Weights of a small sound classifier.
Model: log mel input, norm layernorm, patch size [8, 16].
Training: 27600 steps, held-out accuracy 88%.
Rows from block 5 of a small sound classifier, named by matrix and row number. Rows with one number belong to one neuron. Each number is 500 + 40 x the weight over its row's rms, rounded and kept within 0 to 999. All counts start at 0. Numbers have three digits each.
Before each neuron's rows are labels from the 100 clips, of 14976, where the neuron reaches its largest size: "responds to" is what is common among them. Only what is clearly more common there than usual is listed. The data: simulated sounds of rotating machines with and without faults.
# u: gMLP up (value half) (model.blocks.5.mixer.u.weight, 384x128), inputs 0-127
# v: gMLP up (gate half) (model.blocks.5.mixer.v.weight, 384x128), inputs 0-127
# out: gMLP down (model.blocks.5.mixer.out.weight, 128x384, transposed), outputs 0-127

responds to: gearbox
u.206:534448488503561483504432540475429482537475479494470508476458493526550497498447488531429450483475468465444503512454463536442501474501488516495460518439535527493498545434557520499532500463627557552535526487444502438543539415554538549574557448540517506496489453477495538579500529486566546452494505461470480547524472485579484508603498517498500485561454501468526533435569510468505445477502
v.206:529484455546444535489493516439502513523476564478462539519469495536548512438437493506335534510443457481501571501502558501538478396538522472459531535445547588494531426499508432509524479437486513496503526468526554511482473496483521511497482531549456497511492520431539482585576562512523514473554569506455496485505442450483481448474517474494467511491537469533568488449500486520497491538562
out.206:568513530433532489510448541492506514499501513451577492493530514427479496480514499566540460504551466503466457464474545575515503438500490477530444584531519459483579506556527461508483473482475506488456443503533509544417545514500467452492540469506504462481545537503591457437558455508505489465471576540522482583426474525497451462508521480565451511386464563523478505478437538499438535525469

responds to: gearbox
u.99:516551470612497493460530481459487479488392490487520534560469511499508494419518519544436469412559521498513502458511529444523543500595480495502508485516508542498525452398523528519508482448562455491511520497551426497494554488417487436467482535505450488520462444516565497511497482481489577515501581549471492500561572485520525488498420462540577445510536512532549448474500485490524542480508
v.99:414503494567570485505419512482473490500490474506544472464572548467558505520457515470494473468544432456458486507509552454479575474464436543483511522569509522499519491518501517583532489549515489522460518484600438432503520435512535470518594496432490461500436532430461541490485499506550522538444496508479532426429551508534498454472492487404477562503570516504500482485493543512548498502555
out.99:400467496460521536438461465540499532538535536495521460523529490512531510556442526484537490557433411469541549457464527533517433466475462557549558499484519466485517575544497477491527545470473565460501511491478490528476468549561513535497554437500512476499597533456461513457502523498528543435458488437562543588444465538478474490547550500492524549462476479475401555532491508450518440468510

responds to: clipping; text has "clipped"
u.76:503529471487467466476519435525443448519541525585455595529432516491476539513553527447478496496500533511452490436527446518570495485463507504504496475517564498528507593431551456558448502495492471538517559550464572560563501405525522469487460438493508476454539516416520494527525530472530513532541519510534551485468496477496462497526386548485528496454571488465532494492542446462571480509479
v.76:406491515573535530521426494474490479487463485512553483454570539466528518530476495462497486459531423444475476493526553447471538447479436560478495492523509515502524476511485532587531508521479484534456526496595462427514524442536508494513564552463526472524438549422456539513474495493532501561461518498493539435421567502523485462459489524402486573496562547486484481497468538532576510456548
out.76:522476502544512459506457541521506510423481512439525446489572510497509464441528488504549476532509452503520501516481557459419472529510531543491473506557470503452469460566506512379522485483531561462493462506568399413479531536496506550538499512507484428578430515565502483470492451494485509513448454485490599459538589548504527551457520461534459532508468459527497532478522516509402508490520

responds to: clipping; text has "clipped"; turbine
u.230:536499506482606503480496545493514532553566514565499405526449524510493529453552530441432533509493517544491485525529485510566530474487482456522509472609477490539551537463441486463501511479414439566456466482458468519429473495526591556513422513488519427466491469460472514521546538524543516486549480488484487547467503431427459523519513517492516514470525524463448441468560543502476483420531
v.230:424526445538570471506430511501467522566524479481491511492594528474591459505472507441498468492551468450480533503523521450472580503438434512507504506541495504514525521500518482571497464548531506557478517477597477436498527443521535455510630485416469475487448507423482517512474564493557514474465457496484477407448544488528509514496516487428451535512558484531518503447501532482525489539511
out.230:499434532577390523481515531521475496512498514451532541476554511466548482506455518561554488477457463484536537539498466487513435521489468464562460575469571490500462476518497516526586448518535542466457518471502406437588531486514464457538537427494521515518474535496501391461474486441481487520440519543474483491549485508530563484465505496536480461493484483507466568572510441427566497532543

responds to: clipping; text has "clipped"; turbine; air leak
u.340:511515465512553465476516495479531517520526517584530517561508510531517481439517493426476517504506513491488511537521513440526517478529586435527513527469532502477481622441478416451481511536486483536401505488436475521483472474498562550518432518440431423507483501394441511470536520500526503433536458490529504488460453477560456573558516486481547500487523495484419532452490543528592516528507
v.340:402499492572559477491428505476485496527509467511540471449589532463560473515448510436507495500543444447469479491519541457484570471473420540474491503560500494500500482517527506578519498519505487533464500500599459437497531439503519454504604503446480473515462538407460541516467552488550506517457479481481510441421558496526509486472504481418472570505576530513512490487497569495528510505568
out.340:521493528564455524481504495546448467492520510451429501476542526429489488576501488554487455540498457521540482499506460529520489529481352515534473529551537467558527497548522551493527494516485522507507483504522452422531581536511532446459563491564531515482451508558508399510459486454498497571468570523488514488523560528452523479445479427491435480476471513505496577523564453452442460503554

responds to: gearbox
u.22:524486541520442462519480487525519637512476467585484505489513438508462462510515447463427549545533455514469520462474490474477640516556506537471476534393476452466513492492552495475525476582477552530516558459469542507561487513536519567452461546490472566480486533522499488524537470491465418459484542504514516538494481515487499486468444530486518510444533513477515452536497499553525599514450
v.22:401500498567563474522423508479499498540501483510511488440583535485570481505459508440507485486546457445475490487516544443450547490443424536485491508540494516495532489496527491574504456511499497555468513472597471416494512444541510463504618508458498497488457537414494536530468566490577514512479495500484516435419539507537522480490498493418473553501578526515502513464482550489549512510560
out.22:489480568441527510520458498428463426476519474489440509539480555528518504535486528511548399472468542499558444497510480513560465504533427471533510479595493529540505571537512560519474554487495495495468469541505434449479570491512554448531508445513587500493482478444479513448475531460494574621479493526511505481482444576508429548493502515486460477534473508544476577472502562473501471485549

responds to: clipping; text has "clipped"
u.219:478470515471491518563495574519518468464557515433520493544500506530538552509527591474465464519483493414553539489429503453484467439445561533484589516516496463536493573525522438581496461480518440529513446528513463503551481532561425477542489470488493445478544454469465506483427456517434516507480484501438520458520496498540613474504521508548497467470496468494471516457562441472537562542557
v.219:399508510571555496506428511471514519511483478530523483433573535466548486520440514439516504490546445454441483481525553470470551474460424538464518516536498502498514506522529504578516491525498494532472512492588460409500519445516521458508595516451490453507440552421451544513462545470574499525465494498469528446423541507530521455475497492429491576476586530519497495481486538503553515484551
out.219:460550442515491477461424459411544571491482503535485567433459493452464447453473432506551519469531483593477443520585498494515530602479448537552468460512482563461481497573489547434523488479508532463516547514487544542543480495503556506460521533597459554540444453523436473531480557540547480461513519465552486487486549504520457462504486495546505502511533513486535528481483465532432481515478